{
  "arch": "xception",
  "model": "masked spectrogram model",
  "dataset": "single English nouns, adjectives and verbs, spoken by a formant synthesiser in many voices",
  "train_examples": 78125,
  "n_mels": 64,
  "hop_length": 160,
  "input": "log_mel",
  "win_length": 512,
  "method": "simmim",
  "mask_ratio": 0.6,
  "loss": "l1",
  "norm": "batchnorm",
  "hidden_act": "relu",
  "depths": [2, 5, 2],
  "kernel_size": 3,
  "stem": "deep",
  "widths": [128, 256, 512],
  "init": "lecun_normal",
  "residual_init": "none",
  "optimizer": "muon",
  "muon_scale": "original",
  "learning_rate": 0.012,
  "momentum": 0.95,
  "nesterov": false,
  "orthogonalizer": "polar_express",
  "adamw_lr_other_params": 0.0018,
  "ema_decay": 0.995,
  "max_steps": 11700,
  "batch_size": 256,
  "epochs": 38.3,
  "lr_schedule": "wsd",
  "decay_fraction": 0.3,
  "final_lr_fraction": 0.05,
  "warmup_steps": 230,
  "weight_decay": 0.0,
  "adamw_weight_decay_other_params": 0.01
}
Rows from block 2 of a small masked spectrogram model, named by matrix and row number. Rows with one number belong to one channel. Each number is 500 + 50 x the weight over its row's rms, rounded and kept within 0 to 999. All counts start at 0. Numbers have three digits each.
After each channel's rows are labels from the 100 clips, of 14848, where the channel reaches its highest value: "strongest on" is what is common among them; "peak in band" is the frequency band that holds the peak. Only what is clearly more common there than usual is listed. The data: single English nouns, adjectives and verbs, spoken by a formant synthesiser in many voices. In brackets: how many of the 100.
# convs1: first pointwise conv (model.blocks.2.convs.1.weight, 256x128x1x1), inputs 0-127
# convs3: second pointwise conv (model.blocks.2.convs.3.weight, 256x256x1x1, transposed), outputs 0-85

convs1.235:544468413453533489532531522487552443682495561508522496482598413549542556467440507536475485505545445541467493550585552395513423509485538550479544485587494562421451515492441587468525612402460564384551463486534496545579579549491600529493474461497513482489444420470464489494499509465506496483480418453506549477508471510515548489533540519482540620522483565527546555473586519469494435497520
convs3.235:464475563560525446460573667557517440492557552523440487493547457523428533629517522431457473470619434508469493446461521407531517539487549562414520526512549509451453470543628542474453550579498575411504477520510542507536572477457554515488526497512483535600460446
strongest on: reverberation (75); voice: low voice (56); /i/ (32); clipping (27)
peak in band: 0 to 250 Hz (100)

convs1.92:478435440600587498452509535522372525474516522472534425447528361599533495541582556512563512525520439562541501541437512497452536465496519472489491543477479521540545537462456597525597497471513493491518427498495502514451526504466456510441469587608533537540578542432490511539484429486510496462559563490519457583466594569608524523468478481550500415487418373435552591473483472521480546502486
convs3.92:551488416499500490508528459519513464517531503504543556471450553445480523470559465608542612485493648556599489571489499517516484535481504482441442547481524524560491534532437501506565574542497482585480519497424477511534341463612463426476436534516506521567515456
strongest on: voice: child-like voice (67); clipping (35)
peak in band: 250 to 500 Hz (70); 0 to 250 Hz (30)

convs1.19:540495523559453484508512526579521529489438497485500450409526437495514557513448364491539481500540490549513539507497482531504434471513465504609526507396451462527500515511505562527507529625434443478508533489492458466463439454511483699606499473521510582426528541507493556497634551525579510549435508470503476502484482588607553517431559440507585485489547474505509470533439432445585542494499
convs3.19:471607416428456539565482508540437494491520476485461450516483461517502470463519462520513548448524491576523487562477441502467492513540479499489468509434545481544519581518440523502460488532503559488557533509586543460499448503452545405522506504486523519499490674
strongest on: /ɹ/ (67); /ɑ/ (28)
peak in band: 2000 to 4000 Hz (68)

convs1.220:581503471440500431473578473572499535535527418564526559583535516450545477416457407505486504483542454484513374535436451518506458440492519461505551519502562518603568512477493533483471566490447475482511460445434479531505487455579503505462438522428459479574578433479473362396493483506565437518530502583505438535566544454523468410484528488540493456487469561455414490424546394475477554396477
convs3.220:505515661454412563489494540485574568491534596491530513520467565517513594513563473523523466433474439536469540543501500512594495493548505520524503489538498562500484477575576564571509458523551561455512446511549466501493373494484512509552501426563525583465578557
strongest on: pink noise (34)
peak in band: 4000 to 8000 Hz (99)

convs1.86:548470492513474508505526504533511499508495468525543462487492492468491512537524397434424472497484509438470492516494531588600469514526446430410547534528443467597438507551589523507525560352463496459457486368482500543530493495445476424478446383511420495481481509330446464443508571559465547504391541546522507478568448527486487560476495448598495540587496421509521495501466541491485401451546
convs3.86:554482469466560490480458460486514497494501460470424603475556486510444558559471474540504501530476484412498511505469539490538570548493491528469494463479586554475621522478465515549478500484484544580596647553532575489517493486576528438444573556471584494465493446
strongest on: voice: child-like voice (71); clipping (35)
peak in band: 1000 to 2000 Hz (61); 500 to 1000 Hz (38)

convs1.190:463435391526531544540432483559433517447481494581412405513592408480493614523487511472548455498485508409495506462518518528400485497474578537510561588530476499493598548433507498502486539442508513467531484407470517540480452524495438484461456418513508341573543496451540440467519462502530471541472522509531458424538537554569403519502446364547515482530466492481435481505508496513585474476408
convs3.190:440614533525597433486519470500527538560415516508465504543474500508482446526493540445511558470565482454588547568529651556475449452499497490470568479420462491458507560450528529536535479440492456505484538608547601355431548543454369489521515555535465502477529447
strongest on: mains hum (47); /s/ (44)
peak in band: 500 to 1000 Hz (48)

convs1.149:526493485478486510531581446508512441534438458523488531557412498488512542517515566443640441485497459472578479520430391487501457457551492513393507413615527452481526472529496421455550485509556587577490412555504496522517554473449574384501483556513448472436473531458460452563516564582575416452461527521537553521496535559489585575562418522549515459459427525490537582520456523443516475568500
convs3.149:521480535436529482564556467492513565426523561550678522582526500485468521584536522553522579567531599366410552556489448434484468484432513538512475473514503461471485540519473533461499506481544564456400531462603565462497533482436526431483538574590525519467497517
strongest on: /s/ (41); /ɝ/ (36); /ɪ/ (36); /tʃ/ (28)
peak in band: 2000 to 4000 Hz (52)

convs1.187:504484438405486481509519522477530468440623544452477459444470445528480524479494579526431465596500423494433577450533467493441532408426532462558464546464442549507448481462427462500413489477500523446480447499543478510483500385461572561560617567423511438511489498583512497423400462446530473487543480552514542581558526499540497451500413485515519472490627549506448450498592571453505526455440
convs3.187:497374548457477536513504470495488474444450536504557482518403533472433505540446464542517539439524504457490567495452443521510470573443511594617469450440539506453486555480528554450489527425464495438487476487529419477448482448467506514566500445519513489505500478
strongest on: clipping (68); reverberation (62); /ɝ/ (31)
peak in band: 250 to 500 Hz (72)

convs1.45:526419500502531567502469421469533516500509429519508580520443548408497615477480485464490488488496523536462499549555565581585533510468580433445500556463633479401479534488499521453495425461531619511471564562483483508447583527604457457499448467439517518531525441571535522521482506558498546507568499495415562499430548526425511519571494549538530587489428554464596588501581573496431543492487
convs3.45:516447494544550532510525475487525541503544497583485536552535564470531508348521502387507522564588580462528551483564556481468458510465602510525485404575441494433586428472510544460356493408484500507371483522586521486520584484493428485524397410456520580457496506
strongest on: /t/ (86); voice: child-like voice (57); /p/ (32)
peak in band: 4000 to 8000 Hz (100)

convs1.25:572597464592594520406406468450504504586593502508521535520474475488571516453558409540572554483591496444554587512450479540472482534485483445503571563475486496464490438519463512429429487487479504615445451553432504561485485540497530520577557403541526492486538456577421495482492446463383549473447517511527471589529459512470530421512573524493469542476442461517508513505572600508423553525538
convs3.25:449526530511590518418492465557534481571514510488492544531498606494429587448463557506483500468443526411527488554501509506473575537590464444517464481455522473437435541458478493600509587560479511536503437526439451530600457465474475483569487546421559493528545501
strongest on: pink noise (60); clipping (37)
peak in band: 250 to 500 Hz (100)

convs1.52:424500533490563526536427525534422471510581469523558436498496567532484403442545500550501494500544436471564373507498477443385556443509469488459533490493511499495498501507469476508559465363579464616476479531442525504442474501446510475557659444556492433478448484474502501478491473483485598465507483443492486474551511493510523603476569596467454582423600492483494581562573457554508520469453
convs3.52:496404374471511556415427412568458464483534493497497508619591573466496497452503515527492601510538444467477550464478470530577477550506415519508571544408520437596511529502437482514542510494478527543460459481437472481513569462615430571484539468476458502453532513
strongest on: thin (high-pass) (48); /k/ (42)
peak in band: 250 to 500 Hz (76)

convs1.135:495487523548521515396493475493391461536532459475556459516513470481600428462507523614507547512449396548424603503449498505462448430488493647520390539555491523472482561425471519473589440518490510471476456412472473521449468450476464442575488485486500517549529601499523404531516582514491501449486458504514451583481440456447544548563557455618513552535436384455490506509479520521527468482504
convs3.135:547453436551436463421373489474487529505456479492551458481441535400505357465481471541505490477540495502440567485477456480506410612470521487571413430458427536534469490420498392532491489481465574505507507473484544477507449552553499436474460453548530531543464480
strongest on: voice: deep voice (89); reverberation (61); clipping (44)
peak in band: 0 to 250 Hz (100)

convs1.139:555555415582533494470457486506468548445518456437500539438554498521502549554480473484511440474450469526448544509479531505516468505551525532503538524426469601547445510495460519566553460527462532424592553537490493527477482452511547481507458569561516516558502495528457424575463643494537547576568498515497545451565458570564373437494432638438442509493647519465617511446458505417485523487519
convs3.139:461462445554498449450407549488459461496532486442478572416524514535408495495389498500467466528530480523436531533411433531538507533514476428579459450422465551577472666500473529476492424533520495503428456523541507482490423555467477604466461512470579559583532423
strongest on: voice: deep voice (57); clipping (32)
peak in band: 250 to 500 Hz (100)

convs1.103:634396464460498545454533418491473537587485554418495539428493506539453517493498429484451515479503578585499479503519521515549430512508465472483489512484512551480555482596537535518500520472467379498552472574435464429505514558568471459401470442498430524550485452509525621537541549496469459542464505533516405470501480512557505408512522541437537486440404563431486673558515499518551483488422
convs3.103:486539514576451477539480487534610517448491488455531547484463553448547383540509517512453543478505535525439351531470449486443455479512473507579512423495409411529496496508489530514436539531533511518508487508433515488514468479564485492465482445542507552514522564
strongest on: reverberation (85)
peak in band: 4000 to 8000 Hz (59); 250 to 500 Hz (41)

convs1.34:499531520481531502579527485478506563462541480591550567483451539519492498498496472519534488371563479470446386494439551386583548532451465497526516614559512527552573581493511518447521497447525451559533514551498476527530487531438497490551523495449528546477442435499438565464436526521335475514527453540509446467515455439530446529432575526562522411507511446558504455513558628566477627493497
convs3.34:500494593483540487480501436514537560537535497518390505465470404498474633539452457439482544420541506555440418567562480588515517390524433525498495517535574463461510439518451481502499472524543438506495440446488456467464576562507512494531576516514482407422464590
strongest on: thin (high-pass) (90)
peak in band: 0 to 250 Hz (100)

convs1.224:555476562534599398508513474477540428467521528509456499505518501438522675479553510507440485477503455546540483417493394547460553451485572490487539455547485530384498500455475538438406460501539542498478552452461366506564483462428499492457510426552468472495552465510549496498557465445479574513582491545401609453523497518349507487515552438489447513453498552517455413527467510531482496459484
convs3.224:516561504481569489482469514499474536468595522503487490644640471554523503446523441488503474510464480459461519503560565526647531514538502535550511436491514486500430540447434451634486523494495482570354438450544552517526665506526445563524548473508516535441464534
strongest on: /t/ (75); /s/ (45); clipping (28)
peak in band: 4000 to 8000 Hz (93)

convs1.168:418478511538456464512498528506411491570586528580522488513479608545504538492516446583380517512480456550449579532510513506549450487535561513500491517475488443460523525560496491454529586525570454439518490551482519378515545555493483478575477424495567596454507463448519473557541476498573423482521484467404545575513473461432437549453483432344485443483563538559553513398522568545549457560463
convs3.168:447597419495530534568525485504522574509614530458537517499544603493493487478480536512488512525458583423562592550492458517468413425435509435472469483458694485560481447536464496525554448473543561459548525521569468479455530515395514562577464529571492576560518501
strongest on: voice: high voice (74); clipping (61)
peak in band: 0 to 250 Hz (58); 250 to 500 Hz (42)

convs1.126:499516541481583188457424474443542484507491495494524483481507525540508553553488514465444515491480509512508505376538595461477509555553481510488490559413559534463479426539427447517549483519566503463439488463537387513450562462492492496568458493504480527474506502486493505539489532533490514494583547457461502508531519512537450534507479489457497422463489421519338520478558471503519509488532
convs3.126:559527581510440491572546470624532564454511543508516518529497495509522460540531517466498473641461528536473527488532522482570458553573454499548516483533528505490464475481532509565489487453466528717491498535493509515540489467436469727518494571517443484511496480
strongest on: /t/ (80); mains hum (33); clipping (27)
peak in band: 4000 to 8000 Hz (97)

convs1.78:468541481519532493577487498490517492501510413485489486485607402585479479453536471533529515535534517516476423460492495565380539471402567548559550453540597542521555505561581474585440510546518517525424533461541500460444440452583502538467517444494482486451341537518613461497512563599411481487483488488440539512497509529484503469515412514498537563582532491580539501535473621479408461526457
convs3.78:510505522529489539471527584528450556493449509404471449503501465602468514543505494473590504493535548484459550475505581501514498417515486429634486544450437367415490460453511479507572561517510473500507612567570442516534533529548479484523509531406551500483530481
strongest on: mains hum (79)
peak in band: 500 to 1000 Hz (74)

convs1.42:612526509460495536491541522514521459468498444510444497438390495487514470409477447508422531521444484510521490542461508561538508447449649463458490498463496458506458539501437498458531448577547551590474626508481525451449533554549473492567422418488515502448392459603506512511641482512467564473442454439533551439476596556556522566469547476500558433430436553540483471527527447434489510491562
convs3.42:434514552524581451426628534496506452477447497482617493496525516497461586572429538546520514505449618554502593531510567429556511415522442587488506472484447468451450467421438507478476501441542501578579467514397437454484482466591478474490498507616512570526438399
strongest on: /p/ (29); clipping (25)
peak in band: 4000 to 8000 Hz (75)

convs1.28:567494566521439513507393538509525470475505443450464501596477412541528489457534545540559525439493413484434519523499624465508484536495378475533499534484505503487506537445571463481502535481514472460585430480498475462485396512525433452546517548572506482532591380458479466488459542485542523522440476432507556426527548429523444548566455518432505501513474427457517486356591595377462522475464
convs3.28:282519505473536511520646520496503478492513483522530594479531506566633549525468522519465512503501500472477472523583501512557503522483373458485441605507475456498516478504564492496508530534655463505442495537516533483420529455574525503525499528541551474509514459
strongest on: voice: high voice (73); intonation: rise then fall (55)
peak in band: 250 to 500 Hz (64); 500 to 1000 Hz (34)

convs1.194:540471531447352435480511527519400492558532472445470552471518507446562540512460433504513474453535589469396436489596453491568452517419490452517457437450480533445465416476520479495530478573474509430479440499509416516488630513471468489411542462408521613425512555449532446572483493534461469525535562527474483576498520510453521452536553502461522621579518558482470585457457534430482491478527
convs3.194:490452432484467487431497643460413478452387537584522488494496468490455459499433524442530521430493519464499535536558531588483489482569505510513427472344498459381538454416536442462496520643477533369490511464624509458559472491514525481525435564530478494627415456
strongest on: clipping (26)
peak in band: 500 to 1000 Hz (50); 1000 to 2000 Hz (33)

convs1.162:509469482413460498546430491511526527486525516545529621537491512544503516433428514485514511503562497463474429548485539559565518539602502477458434470405510517475556524504578632473485481408396537517517481480513569465562505407498488559468461450477443543455428436580475549512595584466512482489562399481502516483593449475514502541523526494508524523560440569412627523480582507560394556528517
convs3.162:496502538477451553550484453476506553512531491522456444544501612526494623516463506539464454507516441569613573476356439502451499488531517479539501562451550583543498500478477463424534569517550490503436486536538546513474467511522510467538545529428459560583537617
strongest on: thin (high-pass) (53)
peak in band: 0 to 250 Hz (74)

convs1.184:512415479528553530522617553564528592470468467486506379497541449429422482551441521539507478586539490495538540506517436478449412447529510505547510670464527553568569491501456498475488496559507567480552510490374494476535537504499417447523436487471438536473477528518447544457527489520466537487598515522482447481527561414593537480367535547443457524533531551514507489496544541467585473406448
convs3.184:509477511583491521481473531460594452441450448498408546549577476560555467464493461541475430522429492509522515425558529473421489527468623474541517530480561444535432546528523555458536366484583563510578517504536556553498600539514574545507557381516540512507525497
strongest on: thin (high-pass) (92)
peak in band: 0 to 250 Hz (92)

convs1.99:563485519576533505539427469568618548524526485602516459574460450409601438544515406511503512515499509627527542449447495510424527418483424524499469462414552532416488484502453496547390522583537471520430519559425426511525520482550528476571575481557483462485494520562460531476531486428472534475484500484566413562515484520550517450468494532602422478598561495429548483477555508480436521540476
convs3.99:558530510586563476476494491478532547565501523406443500392533552532522609528564506518484545481503472473632514474430474625537492598542554484472605592536624538486430497509494532508380378526482449490440543397450602480600474528462473514519528452443474473460538490
strongest on: clipping (30)
peak in band: 500 to 1000 Hz (49); 1000 to 2000 Hz (33)

convs1.241:576515608455564517445518520454477439503453488438555444426526512484550490531449459543413520489470549493520437486524461526603540571565509582543490624409531585603488524511507467533526535545526522537452517474500516537492551456536484469513572571499560649428499528424458539505518509431556521474503477601542469586409553536517483515527542542539513534511549521523541544497539561452468343495545
convs3.241:556451545425466489518495539532527382465468470540557454522538474521535561519484388528507563454383538461440397547466460518532450530568518505488500507481463574556470589512516579449355574550502497553547524579478469543535506502463453542449511455531591449358492598
strongest on: /t/ (79); mains hum (37)
peak in band: 4000 to 8000 Hz (83)

convs1.185:542497451522549493597589528478372558448612479488511499491499445483487546449527508458501500492448505532487473518481527426510449388487489412485586516574521555500446535561474511428604552490513545404473460552504486597626536437548384520526532487487532419448472553419449521580569494462367471516479476535509517462552444460492457539520530407569454467530506522544521505468555569498490523472462
convs3.185:522395530465557596435524508563528567519519507576378563485529449482501465507459488373522527436542578525508353475558489468549520492441522477542419499568472514449586425522482484464569450436515494512574558543550520558551558486421463504534410516525483531535509508
strongest on: voice: high voice (86); /i/ (32)
peak in band: 0 to 250 Hz (100)

convs1.212:531537432500502515307531470501521469576520612445505414534476511526471485419501402586463542485640525527548448512442468396539519535643529446546513526465545561496512489469452492489515456475534509525515526468387499526497518545494506506513463438504436508460553488537552523489444470510401530497563510524515509457493510470512453478544391451569401517477442512541500540458490506603604524469520
convs3.212:435473465486500462531547468590540464513482469492455458492427448487547496435498412458411506575453493442493555509544536407495463488516461600465459515546478595552436555506432570499489532496514523567433457495516545536514479524449510579532456596483492561529541517
strongest on: pink noise (51); clipping (50); rumble (45)
peak in band: 250 to 500 Hz (99)

convs1.238:564475490462439361458485466535504456542496474521632577579551516509564452516498398477473431509517497579495535534431523520469468500454505523535523483493569467524511517505502536609528488535469534574428532501454576488559556429594489593584466553502480403547568447585432480518520540511553517523426474532513489492562496515634535473526497422554609510531487504475463507474531583497525607429506
convs3.238:505493550472449544512486561488506528483653551449436686494507505543479553493450455531441561535517473466428547469522484491377498512561509466556488530442477485560472527527540543467544422480485520516541507429555545500519277560452547480573476486516566563533502608
strongest on: /s/ (74); clipping (27)
peak in band: 4000 to 8000 Hz (94)

convs1.23:510497501534526520570494525474378602496525484477468451510431500474534504460481569445511416472489544509545452512454516481444517528465526547472558585512488484524537460442473521530482518430387445450496480508466549735568512504618479500512541589488516420520489481444553431481600471492364561475522485551441509482518484482537516510414482579514419481555506515479529506583516528441508506419485
convs3.23:518536414521506534417444509488488553552482378496502510480539481445478426544515450469485519493521510577532497530441464484529465527559486429440508510294512466539516607531510413528504580545476435555496471494494516495609531590480566499546501494541502461486504495
strongest on: thin (high-pass) (100); whispered (35)
peak in band: 0 to 250 Hz (100)

convs1.0:509377560464528468485485571360514293455554552538484465521490485490467364419496519466461488580535517496395469472539456495462484532461581471610555498476469524527452525488485480491492526525499554467470513583554503522504516501524528509514441441499476447529473448522491497465426469451483467392504540538468654579470497467556514446562555552554533504539501477518512525437566465510570504506530
convs3.0:486523538474668477461519516527511417465522460519464538384538471473504471481416522475428494535550523587571477437518499464500485535476478431567531558503507493550574473484498535520475493428575486487385463490557506474444332499420533610502527458484525535532551482
strongest on: /t/ (72)
peak in band: 4000 to 8000 Hz (96)

convs1.255:435517397489453503511491555511554542484587457602430422505482501499561570478551521536547560422476422516502455528574514584516398376479539509446473508428467475465426530469512509511507489568488453443512484498537580514537462416479561521448438498490478601559488456519397457549521383521463490480513542404519550560593484519407480528572503419556552537412503480419516579509523468488481517525502
convs3.255:472395445538569522476512528427505457467422490509530468443480505468542451507502539471547449496539523494549496541573613534547554588516550557495570403523523545412540460480508475451469448516448392514500504582441599484586489441454423500437497491490538469517536501
strongest on: voice: deep voice (55); clipping (54)
peak in band: 0 to 250 Hz (100)

convs1.3:530434529444504604481444521407493494473507523501632506581473451513464495478557508509486543501523498535485465452562458559476479379491529533413494505550532604420526387520433469493491429454527510574577418522463542480570501510560521430535474550559474437458534510495567474472466418489459426447497557557559494534535451471537527464421503571416608398445485588472557520596528543497497476484477
convs3.3:474474572434557542463525616472508539447535466516515466536643489514461517448535540541535502341542594442563569570526556439545536542539547442441583458484492550509457461500422485465437571459474543541419503520510475541493526490398525652534518435499498472502493495
strongest on: voice: deep voice (62); /h/ (33)
peak in band: 250 to 500 Hz (100)

convs1.112:604505486476442482529418458517398482476561535553451509470567496486478492450554473471483659592568596525476563492393554610518502515523474476413503479565581560507562485497533523517525444393499455510456510425586453478479451425461480496467501475431559509594454485429471476419495497485485556467458562567470510533572456569479538467482520472542495479472541474537438520458512433601501521419550
convs3.112:427488568574549491455508482547479534582453498455577510493514538522471516500559491426415458463469482493524528481454400474534577531491582605422468562514509390562466461591472501525417494562572484536572444520445541457492500599512501587602517428497446552429469494
strongest on: clipping (66); voice: high voice (51)
peak in band: 500 to 1000 Hz (44); 250 to 500 Hz (36)

convs1.192:520518517443614487517552479599516486502512398477516342461480528526476477532436407564421419359549528516432469544568536473470551432465513490466498543533517496503477517539507521470558560527524498520523509473438557500582497619591496520442396546637482474583456520396514562429515463532483504471457414495545558569463536513496513464486543515544524475532551476492503540477561450547473536485481
convs3.192:473542453457469477557522480453531490502414467476494418461448468575540471591432549533493496464396553496513544460574545529532568501499481545535505495495442498540485508554466524552428450489540520524509522597476462555547509450490513580523487531525442520461496487
strongest on: mains hum (34)
peak in band: 0 to 250 Hz (93)

convs1.118:512526457521526534550529526470444491592558506526503617533566587495527544445458419565350539495521466426518498564572565496587428474433493555501530587473454504458494513497479503543548522537541606498509501545497523487485429412530454485505400489470508473490460471478442507500551536548493598457569447476437480469437501496494544359508588496475482508570473604440539591435533506460484593538513
convs3.118:538475571485393548507481535510557480428465421467533488401432494456516503596532574495487499517605421592380507522429470532587490500519488527480541459457526658538495495500537421542558606493571494500493522495441513485488496553416591469451602599526573535589457531
strongest on: mains hum (49); rumble (41)
peak in band: 0 to 250 Hz (100)

convs1.44:450516474499526465463553501416436521564554489510513526461485556551458485456518506466560518481516481637519513498541494440421570486669567558494496517454514542506492490484485459436482420431548532547532468447505496488517504444479470518619484567488571590463504504405499473500479431420524568545514442479374471525413491520464530443562482597390460491497431576484514559573550487425540477513592
convs3.44:612439524475541454588471515536501458505505559583533493477488443464471574540444507544465613479509485569428574463518507460537530523476529485528390453573412501425429540608495502512432593553498416430441433515436571527504513508457515551520500498489453501501573512
strongest on: thin (high-pass) (83); reverberation (61); whispered (30)
peak in band: 250 to 500 Hz (100)

convs1.123:537490478482468504549526524429449586446530458517495531448482494506464529446429460553364620577474412529464425518515485528564396532521475470472563485499503480485476613545443505432475540532481468530431576495502535499447474552562399589510505480479521486565438542630522530464463500502489511524508464526483440467482465444539505543567613537519478536550474525356486510562515500449454561370527
convs3.123:522528493422494475527491532520544473563442563287483456510497458516396485614502521449510507458481504487521483459556531517508534500540478491530427469508520503593557473476473493532518513522428568499546403463555327516496505512507535514620588516614454439470497442
strongest on: mains hum (96)
peak in band: 250 to 500 Hz (98)

convs1.207:476483556540493500432533509557525564493497463511506456366539597479510561469573434494576513514502488529540528476477483469421522487517548490503556479501480476501489436537520482578473524483482516490434414518472518438472559667540542481511565485468481531419612578463540455493507657480446482454559536527503546422489519563452487458592522477462643492575524514472523492595446513553420496514595
convs3.207:443533453542472552489528506540517493502481475475405514451485448535446525537461412474466511492492534513520533475395462488488525503482476481414437512488515490436516528436491494464511504474603510431539426462453512481460543539492524512506546471496482528526495579
strongest on: /s/ (74); /t/ (56); clipping (34)
peak in band: 4000 to 8000 Hz (80)

convs1.203:504501529542509508601545521396479551483551462530494482533512518445538553486497541370486542464500453472447481524504497545614404431494505474389551562584444453555485507443518525457573542535460568525483523462521522563568526472550551511474450491439455365534519520429418483514592531559447501503414410540507541524454440497508446590559485477531512398354495543487536461517527552498455517534463
convs3.203:530440473500459527534458551484629460528527588508441503500535595543503521496577460457524485475482505541584523580492480433492590527468514465602501478470580459446505547451565513508497493458475460511497496546488549516468568466530415500462517418554499566547475510
strongest on: voice: high voice (60); thin (high-pass) (30); /u/ (25)
peak in band: 0 to 250 Hz (100)

convs1.151:528581509485512527523464445391584515506539507482484542471515480565509464484500446561462450505425561613426547522431533550559584568580477511547513464443511488475466481472490551493504521507443442488507612625604500434466628531534530464516422538507470626506428510478501476389582545529543520532461501544533527571450491475471516498483602554498480539514518553480515493549515489639520554506561
convs3.151:428462481564531426615485453567539539558472493495472541492487491521524577450551523517547463528505531551538504514440533534490550399524407533487541421475475474443556504541488531403539620455566435453475454491524551508443587489507474507493553425533519510527487459
strongest on: voice: high voice (68); clipping (31)
peak in band: 250 to 500 Hz (94)

convs1.29:551469534533407503477436526451572545513492575546493493543534341414496471541507526456452482490466494457483426477480455524577445408508427532491438427445512456498535505526538465522505659508429369488566514557582485529473530476499552525469471495503505532516502441507473526563475485527499446483483435538411603498567527478498473579518358469531464561476605514454502541489402456532483490569475
convs3.29:552491496482619347597430453568393463522456517445497457406523521539550419483490547505497539452520493553425482452503510525474486511395437524542510521467403521521502498586480412587474490479502524520493519391461518467440439482484466502470412475514575493466542517
strongest on: voice: child-like voice (80); mains hum (32)
peak in band: 500 to 1000 Hz (93)

convs1.143:519577411574518462516545525478534491516454461440534512568457556482486419539448518469456432483481502534568455506464497521533460507517523527473540500441617536582535539557526502526406456417390540512492530517523556521487458578487465560463589520462424571434483545487524414573498530556488399554643563543429491550399603462477494569534472536429510397461450481548456519530555476545528500474520
convs3.143:495405608481430443502509563459631478505538579443549537552485484501497584481429527527388491394551501471552493490456493520497455519454516563461517538460528651519504574522476599525465452445512557480583367282540459520472464477526475539482462499442488468512516403
strongest on: /s/ (72); reverberation (64)
peak in band: 4000 to 8000 Hz (93)

convs1.61:396565437501478502491387484436537526442492530513481472427571568519496477442489482578468458458510498563479563506525507437518642566499525616497527503489535525504559528467427487560408571528412439463557510505531488475487470601470454509529464529487542560501487357466514508466439505487466561508459529519548561471419495541496529523517465520320458414471450482519488522601527469560491526568481
convs3.61:473581493466562532537455486468506509503448407550511525482517442546506475543498554450509454527531481416439560538569551517516499592488596473443480468440541487435508439539446452469540547477464477590494529536543536485421542520480440452499490484481477612557457464
strongest on: voice: high voice (96); clipping (30)
peak in band: 250 to 500 Hz (100)

convs1.53:525495501547512495482488457575419574482369532475537534543521539432481519597480448389465504425467567538530509507571472480523489505400523462572480430435508546557575534542560570477466514436418449466492492499492531476501471492502670522565509539465518511511459492514457536524545467497529522490495523442542450437578510533573510484524582562645488525395575519473494436533515404489611507477517
convs3.53:442415430447523525578578447529574502469522446517472571531546504510395493401640493691511593521525491425490454504463525487502526441548548534524573550502619571472483496485497396515548567482450494528576598504442593552519542511513435472493435544616453518548543540
strongest on: /ɹ/ (63); mains hum (52); /n/ (44)
peak in band: 2000 to 4000 Hz (59); 500 to 1000 Hz (41)